{"model": "image super-resolution model", "dataset": "reaction-diffusion patterns (Gray-Scott)", "train_examples": 95000, "image_size": 40, "crop_scale_min": 1, "horizontal_flip": true, "task": "super_resolution", "loss": "l1", "scale": 4, "arch": "unet", "norm": "groupnorm", "hidden_act": "relu", "weight_standardization": true, "widths": [64, 128, 128], "blocks_per_level": 2, "block": "plain", "attention": true, "upsampling": "nearest_conv", "init": "xavier_uniform", "residual_init": "none", "optimizer": "muon", "muon_scale": "original", "learning_rate": 0.0097, "momentum": 0.85, "nesterov": true, "orthogonalizer": "newton_schulz_5", "adamw_lr_other_params": 0.00083, "ema_decay": 0.995, "max_steps": 12700, "batch_size": 256, "epochs": 34.2, "lr_schedule": "poly", "final_lr_fraction": 0.05, "warmup_steps": 630, "weight_decay": 0.05, "adamw_weight_decay_other_params": 0}
Rows from block 8 of a small image super-resolution model, named by matrix and row number. Each number is 128 + 32 x the weight over its row's rms, rounded and kept within 0 to 255. All counts start at 0. Numbers have three digits each.
After each channel's rows are labels from the 100 images, of 14848, where the channel reaches its highest value: "strongest on" is what is common among them. Only what is clearly more common there than usual is listed. The data: reaction-diffusion patterns (Gray-Scott). In brackets: how many of the 100.
# conv: 3x3 conv (model.decb.0.0.conv.weight, 128x256x3x3, standardized in use, each kernel summed), inputs 128-255

conv.41:129157148132113138106116129117111114110101129105121104113137114122165144115117159134137153175147150148121140160123120115138127082192115162166128115146122119130165147148153146140143119134120162099093118138119152167153132126087117129127140105179131106124118100146149087150129140130115117139101131129126104091128100149148125154170158117098130104140112132093159089121136154136112106122138
strongest on: feed 0.022 kill 0.051 (45); feed 0.018 kill 0.051 (34)

conv.94:095133102088148156108116109115120105118123119106125124109128149120115126106144187110145162124106149095090133117136114108110105125117105094137118134116127118204150082156076124104177130117153158138143156127135114152134098109087122151091133135113131101078151086088165101198137131113131117146105074077119119146099119119119117072110095103121113111117134092134114104126129105179135136126134
strongest on: stretched (59)

conv.127:087159134147170086079080182151120133133140122170096104105134153115111059119155117166170137097089126114095141112099123160079094116130146133144083134065146198129068082159098144119122156124173145132146120095119133164142113094084138155059145130165144161031110094089129119153077107147117135156160087124111097159148187136106134138094061060118044126068079037094124134114115107197155142172109
strongest on: feed 0.062 kill 0.061 (38)

conv.81:131180099122118120106088145131143149141142122102137146160132093170093170124113161144113155118117186152099075137119126092100158085104147114121110128114107096125129125160139144120157178108108088090144120120110108174134090141093140141092139175132136145095095126172110094162100121151158121105144111116139113158121113125129093091176146107157101130097110103154152138159120071133114124132126
strongest on: stretched (99)

conv.11:075143115161156138120126121234143125163123172195174168090136193132182135144123155130183121186179140093186165153094077141076062092152167120155114122159194169132113171203149115156142125110098130066122115136111118151096127081095118087104158089166113183098150099129120175183150106159162110156110140141158170088130174105108117105142137170140154107122160255179117141155186101156119069179160
strongest on: embossed (79); feed 0.018 kill 0.051 (31)

conv.88:169177045195130191142147094198148069150167136162128041156172109104111112149127117201086103109148088084140215113194124090122065126082174112120128154145174180152161089141138050215148113110092081127184138092116143170138118117158110171197127125125124101111115172121140134130163134126090135107136098144139143112153145212096157091134161094166195111163205142169190104123127144146177079203194
strongest on: embossed (65); feed 0.018 kill 0.051 (37); feed 0.022 kill 0.051 (25)

conv.112:090138159107159157074150141111149111134149130113153145130115107120084153131122082133100129108124145123107051053112126132119178126107136118133104112176126145103106148113105160136183173131154163071131139078113127083151078155165130164162158129093137109127153151143144110158114090118128115097141102146124143146097127136124118139084126117147043097145149129165140108145157113088125139124157
strongest on: feed 0.018 kill 0.051 (74)

conv.72:133119126147143145140117130119160147104096167114133123140122121117091138097129151118126104129112122136089124140102131095115130064150146124154145136111126115103150148131120111132140115095113140118131141141132103139116151116129148110116150086124121113138113103141139162123116122108102102126128122113083113155133110106126121158093100102124128128139154090142099099134137107155168151139114
strongest on: feed 0.018 kill 0.051 (43); feed 0.022 kill 0.051 (41)

conv.124:062120155116117068114086126154114123140183165101112155129113154121165143097140130167142119128121139118130157145108122122177118090140165040143155156079140131134140139152152139123101117088163138093093085084164140103134065164055155112093115081167130118137175107156051077155131124125123149110118130114099074123127120092123108128154065168137124086140118142054155137117043142158120106146110
strongest on: embossed (82); grey (43)

conv.113:134118148124142097146131165120112119088139088118114160117127140158146104127140085142075131098104167160102142122122132108146163108125092136147113181135111134141146103083116093137106170074115095098144073107126104155130135145106104122142114171120132106096115150130127122084120113157108092083130113172105155111143143104136118118100136155145142175102140131106147154134110143105178173138093
strongest on: feed 0.022 kill 0.051 (41)

conv.93:082138141147119113075101143141125158154116161152160103093109154081110120122128150155155124105109157106147158118153107116152086113135091121108149157111080135169123096151121127183106086115139177140105121122142143105095095093101062163051132151095153138114109125116132083122127125088118074140150096145124132117082120150091126121154048104118176095066145135146136135147140115118093109090143
strongest on: feed 0.022 kill 0.051 (49); grey (38); feed 0.018 kill 0.051 (25)

conv.63:154125115125127150200188102112124106093129116084150121137164136148118153088151083118141119154069171148115103077149106136169122105158148148118144102222187089093120152073095069129128156142117148084163155107044116180165112107061110153042109117083093127109155132078135152060109125169143104154106138138078176067127123120139173145084081121144059141094128159134130216163141123083138128109114
strongest on: grey (50); feed 0.022 kill 0.051 (44)

conv.97:156162154125155122096146250107136114113108078137095130126156118117142188110118183116129091071156169104120117075082150093139111141051149134140167140122072124121150136163131141173117116122111087178147178180150168163078183068112155106154085081086191097117102176132129150183161182151099105126070169084121105115132177114144101119147126105073033148089172085098063089095143120110112112112136
strongest on: feed 0.078 kill 0.061 (36); feed 0.018 kill 0.051 (32)

conv.108:161127115166116161138150127138116113119152156137149137114104114160138125100128118119096134123124136133106114088106143136126113121131136135091141114157118122100103153101169096143096115105170153089161128120117104116153122105101127146115132133111113153124095162108136117112095106125115086094137113156093099106115146136104164131101096112159130147119131161165114128137117119081141128108142
strongest on: stretched (96); grey (35)

conv.22:174146149131092057138179143100157095142064111164109225141163150167099139079086163104072149076110113186135140207105172099080183142154140155088070189099145048151168078154086128141069156112137081112101188255115127172136108140164126132146121174249175137148124132153115114150174056087111128133111082128098226059079150108126154086132103205139130123124109145141096151106147100158108182114171
strongest on: vivid (61)

conv.119:145054141038113159192085089078115110139100119155108190053131114177136154157169193158123205151098099073131144141098158111125153171124163142096119186121130127195078135087058144138088154164153119172129133188117145153096155103158176140077072117173082111060141138161149205095138073071133140199109137149083185097093090130171139102144125099134188107097089148147142145113190098100047171117187
strongest on: vivid (42)

conv.58:186180185072103200142106107112112137125068082151099133086106053145075130130095155126151101075138113128113117137113147162104162104123126136090054187116089151168114096104074147120155115136104076072090221166155103145144211137221195066200099104119151161096152145174125194170100077089104166110131130121174155168068159162181148101150100221135128106121130083105131138163246085137100121143116
strongest on: vivid (51)

conv.83:163144176123093181079108131104159150145129059107153097095184086166168135067124127117147161172056148114215122105108205115109137113175146171135116136106123073122151119100095160126122093147103093183135150173102147202161124132082189123107080124194132117117118108136085087194106089092168155107118117113094123144096052137167138125083130128107126127110105147114133124159086102147077092095151
strongest on: stretched (86); grey (36)

conv.40:071119148133154057076149167085147114132153106130120125151139098103121151141118185170109113088136150133156112167124136122135040100112147098098126141103136117166131106129114169169073172169141156135127117141176157149140103143101115115118090125072111132215101123148106170132134101149121104110108102067148134102169112118124121188121137149079103095107146160138104065105149119151152127114170
strongest on: grey (76); stretched (54)

conv.19:130104040097161084126190117134142136111069144196136112114128088113088087135117136132151071108120186087142174064133107091116076164113113132079157142085110120116110165155117116099134123050177138132122168095131132152181102102152079149153143134158088153174073158101150116160080121106164167195149104152133117108165138197070086096173114095131081157178138079179125123143127086086146165072149
strongest on: grey (33); feed 0.062 kill 0.061 (31)

conv.60:155136085091103114138174149156129119128178160178161127150148130183075096149150173159125126137084103112120151137121130172143122070122157146095138108135101147126106142176116142156138123094122167117120132038182192094111110127127114130070114127128146156116128084062128108107112141123108168150104141145091135137116118149127159154083154099142099106168095135184155121118132126100136096134117
strongest on: feed 0.018 kill 0.051 (25); feed 0.078 kill 0.061 (25)

conv.57:129113136119111094058105116123122154123110143124118080124116118124155111110164133105149141132091115108097110134123120123102077139135108121124082065101116112120148152130116108118124097139121137127127121098113109121127110077152075120114103131114123112157110132123115128118175081099100118121125086132100127155086114126118103110136046115135152105107126110144148109184144122148154109111132
strongest on: feed 0.018 kill 0.051 (30); feed 0.022 kill 0.051 (29)

conv.49:146157153189092190125120149115093090124093088121159114103103085085177126133106102158130118071092104090091170178163173133080187186078100183088115139134150120131151108118122061113117131145106076141127151165127116096136152059079171110174130123108087079122046108137134142095224156084148160097086133115134123147143112169132128128126093169124199148120116129110129148100114118068099107147143
strongest on: feed 0.039 kill 0.058 (44)

conv.116:105125088096157156144101169157147087119111113167134106155144105122102101138174125214060128131167102178163159119187160137076179177084136152144087137107090141066075161124148118119132126138133097145141155110083106172138097131111088121169122150033091117167079154050105141180145118105094115129123136129143154129153161145102080075132139125091131166106078054146084137213121093132148073170148
strongest on: feed 0.022 kill 0.051 (25)

conv.31:126162154211080141158123131153095123173132152136129116113068185072154096138139212166127155141146131095093131168070101156114120092099174122146139183093110139089077129180125117101133115087181151138111089132149114078121062131126097123132101133125057154150046121092087051129099111095113112134074105099120075123159119161139118124108085096119121095141097121116089103130103131129076143102126
strongest on: grey (41)

conv.18:160137158102126125169182146164142117141123107136102149173108139140133076129131109078129183149163166142128116128101139162123091132146106179103172142121074160135151129087193146149139161142084109054068091189139183156122103119149149111147072168148104121121094213160143195081107154148112103081105163165183152187134148156141127141109215085136024185132119081147127105172117139154182071142155
strongest on: pastel (41); feed 0.078 kill 0.061 (34)

conv.7:126165114107169149146074109136146058106150135115135128101124131142101105094129100078082126101123139156126075093108196141179159123104120126112099163146157108133160065109078169163163146082141095138145123099107115051098145110112181160138115100076178146134152105142144095157136149158157140085092117123111145118130094118142137136112081119165134100117095114156146098156158151108152144122087
strongest on: stretched (100); embossed (69); grey (52)

conv.25:124147138150112107131116140146177165123125142132154140180063147171156127135085093145077136097137159112096117136081136160148113104119161048148134108146127126124145129123135155137141187146139089080132133106138076114116073117157141146130167152097122076141169090153092108178126155158096111160133119136100075148126121126097109051109150160141097098113108123140154139100083167126104116098108
strongest on: embossed (99); stretched (89); grey (32)

conv.6:121162136152076114090097212117072212170125069110143080159138169060132143110137145133143136112121143201119118192146114134168170146135087140125162136150117097115108094173174129062073167189107121131126153213165108156169097105105033111106092126085130166164116110128170160156183072172101130124143117120146151089093102049155113165141162090050148149083108131116128111150142138135125111122119
strongest on: embossed (89); stretched (56); feed 0.018 kill 0.051 (36); feed 0.078 kill 0.061 (34)

conv.106:124121177178112119153153104143115115137177119115113122116137127159129097141113098124127101140142141154138134160149186166179124113135168104169124137150205165111164146143101124113159100121130097138110091084181155116070118105109104122148136090075137114142142164128130147050145147162124108117114147172081174118100135132135136172110140165158215070145134170156149119089116167124194134157103
strongest on: embossed (79); feed 0.018 kill 0.051 (34)

conv.118:109223115113079143112073161160071175153075152138208047081155139135112193117125184197138157135155116115106143223098113076094146132142134154107139112063126152127164173176175156164140144120149124154114120195131113111131086126050064126117172096227146147106093083141073192157086109078087070158083086115166100139118129141102133084205141134115179153075122141143173106106137124137083090124134
strongest on: dark (44); feed 0.062 kill 0.061 (43)

conv.44:190130190091095216084145139110180125115122109076157136110066036174186101163066166129098096063115095119167078123087149127142165133070129184070120137086130092130069106110132136128127113117152102206148125173142119136092203124113199073144127119096065174087089082176105220188078149062156142111161118109167158168072122144132094084080137089144134111126134097165145198094117122084089144114152
strongest on: vivid (38)

conv.105:086196120167099129193127070166125122227099139139135188153140169178122132127146072150136135096107082119147162109161165197123110083126121161104140151072096152152098150182155085079157131138055191112086170105045125205144152104183169116166136083164123122084154067103126139178070102117109222149120245085056193129113151130154111127129122213062146137166065169093125136159170076113117151131127
strongest on: vivid (37)

conv.103:125126144121144096105104094113133118163162132090120102158135160139139122088153131068155124136125166067151155134103137190156085102123135177121137117141140103066101089090075124148079160174124167108167083115152136147121146095065081146134101125167136116120140124107121138111116137208131101079101088168158109102119092087125122096150084114103147122167132160111132085135184177174126125109156
strongest on: feed 0.022 kill 0.051 (47); feed 0.018 kill 0.051 (25)

conv.14:143085185122094132119078219170135133136105127208112235145094099131124153170106169149178071114165083122113140199220081212084221140163111159114149141122139135124053058052107171079214146144255137113100161176086118123128153124200134135158116145136093123096148125135152171166074155099089165218124046091092171107074130163138116089105106205119107110108126124089106169115096074084118167247136
strongest on: vivid (50); feed 0.018 kill 0.051 (30)

conv.75:141102156162103219175122076133175118128121147161111190118092111079132101127121147138072091070098037120091155061130148141058150108108130194135070145111111103065133077161203108109123127180087140132147248150118149150109186067145111143174101172138151113121086164168083092128127122031112146097129156084133130140132112160124157170132171143165090149170128146111159121146100034098076155150144
strongest on: dark (38)

conv.92:107119176064109054107103209213081146074058121012108199124128111114097074192119163104114196155108079111099149183170255157077173117106145094092040160100121107162101195159113124142079079120163105120092126199103098053146091130116139098145107133125181145132112143135118172174167099129069140255166186107148150171077255059141119144158029176092139137096150177112116092084144121125078138105150
strongest on: vivid (80)

conv.102:144232187088139098104141188054080137056061114197084250121143173092151170109104156126102154142133107130112072127104089125127074109103156135089034141119131255130134090160102117038108144152126168161101085245103127124117115138125131068114094151138128118148080142123125172160145122077128152072128185050132142185075136168066102115138095255074108158032145106132124213100109160149101069103162
strongest on: vivid (74)

conv.61:161095089105123171184166083133131135123158110104100087125160069202146122086213117107090156139127135132102117114132117122131121100143145118123123124103177122139117134120100075106136103149177097175136118121065165124120148106101125136117130074129158136097168141131132096128080177144128126120106112157115084071100129175135160083105086102153098141132184110140130146121095108171149097112155
strongest on: stretched (96); grey (62)

conv.123:110101102141108093093114177140139143143131120136159135122135188102172143121102135138127112110098100081162119125080075152171073113130136118156122107146080121093144145146160131128100121121157098092113070107140124080144126134136094105128129106149123142158153072122109093193138088103110135161125156089168061113109097081096122099117104129103152074086093121113110086105095152121104110118117
strongest on: embossed (74); stretched (49); grey (46)

conv.2:135100110135086131155123104130174151148069097134135159116167133104183083137126083137097092170102063126116160140143091123110169181159136181079159190155122104111102118126181124117113138129049120116113134133137168130168083169152107113168122151106110113093114178150125049095111084135095053185195164118135161055109114089173119148049115124082135181143102055148150166128146140099115170129125
strongest on: stretched (70); feed 0.022 kill 0.051 (30); feed 0.062 kill 0.061 (28)

conv.122:125129135078119075118138202124105133131072141154089155156172037086103161137073196094112089134154070084087149176152086124118145140083180093067063177025092080148151179038149098127222079122202060113113103165112088150120128125123133111161087127144182181150137141122093084147116147140074187111180082187126117135129130152101073095157083220114128170116177099106045217099162176136091101146117
strongest on: cool (39); vivid (38)

conv.66:150162157161151149150213153138134140077158121144171143174127141152093129171117126066080057112127076044193094092116184146129158110094120123113115174174117133088161080128139157145134075110137165143134119120148191153095170121169123095111065093086154199128119178136122134169151149116151097151155170090102087140157129156145176142122089117078018151122173122124116135112108135130172137130114
strongest on: feed 0.018 kill 0.051 (37); feed 0.022 kill 0.051 (25)

conv.65:114188154110141199173179167170169129152067170146108151128091057129133138137150162094084127094116125080079127089067161126123102154118079116134177161100153139162150115152153172143084155147214186138106103126129146119085192120196091124141108130113099137076125091110141080110143120101192132155122148089094095144129137211174190099194150132077131126136164135176096160098122114161127135157085
strongest on: dark (34)

conv.71:153117153182103161099151161105156140150106138097080118158115129145076061114102109077091136156130116162107206107128135154151107183116106125156106141149118101128132186115124110123130182121129105167156151112136148145151141147117171164136170138092147101071107139118104110143088141165155094123125123126165116149137107172128102140108108138097088114182188146163108143113161169134193153104143
strongest on: embossed (94); feed 0.058 kill 0.065 (27)

conv.78:162138098089109086119111109097130109107127112137182161127162135133089075181131030138152087092126148111128144106155124115028146152110145102121128111173131145118122161075043080079120178156137117076159143093105107167189117138207101167139141189053173115144137154144165153049098114195148167131126171123070160139140141099135120111072129149117144160107130078120112152133167129120192174110068
strongest on: feed 0.022 kill 0.051 (36)

conv.54:136147067147191115195182112167118152193132181159132202093157111146131114150174131102149133171053124133138096181139198154211064138119096118138093124158117139104138132108110100088088155150200162161145129118114113149144155115140123150135112159124125215159177081178159126123151157094130100175106109150085130099185098137137151134117076159117113174085109146108126125163103123116054125146156
strongest on: feed 0.078 kill 0.061 (45)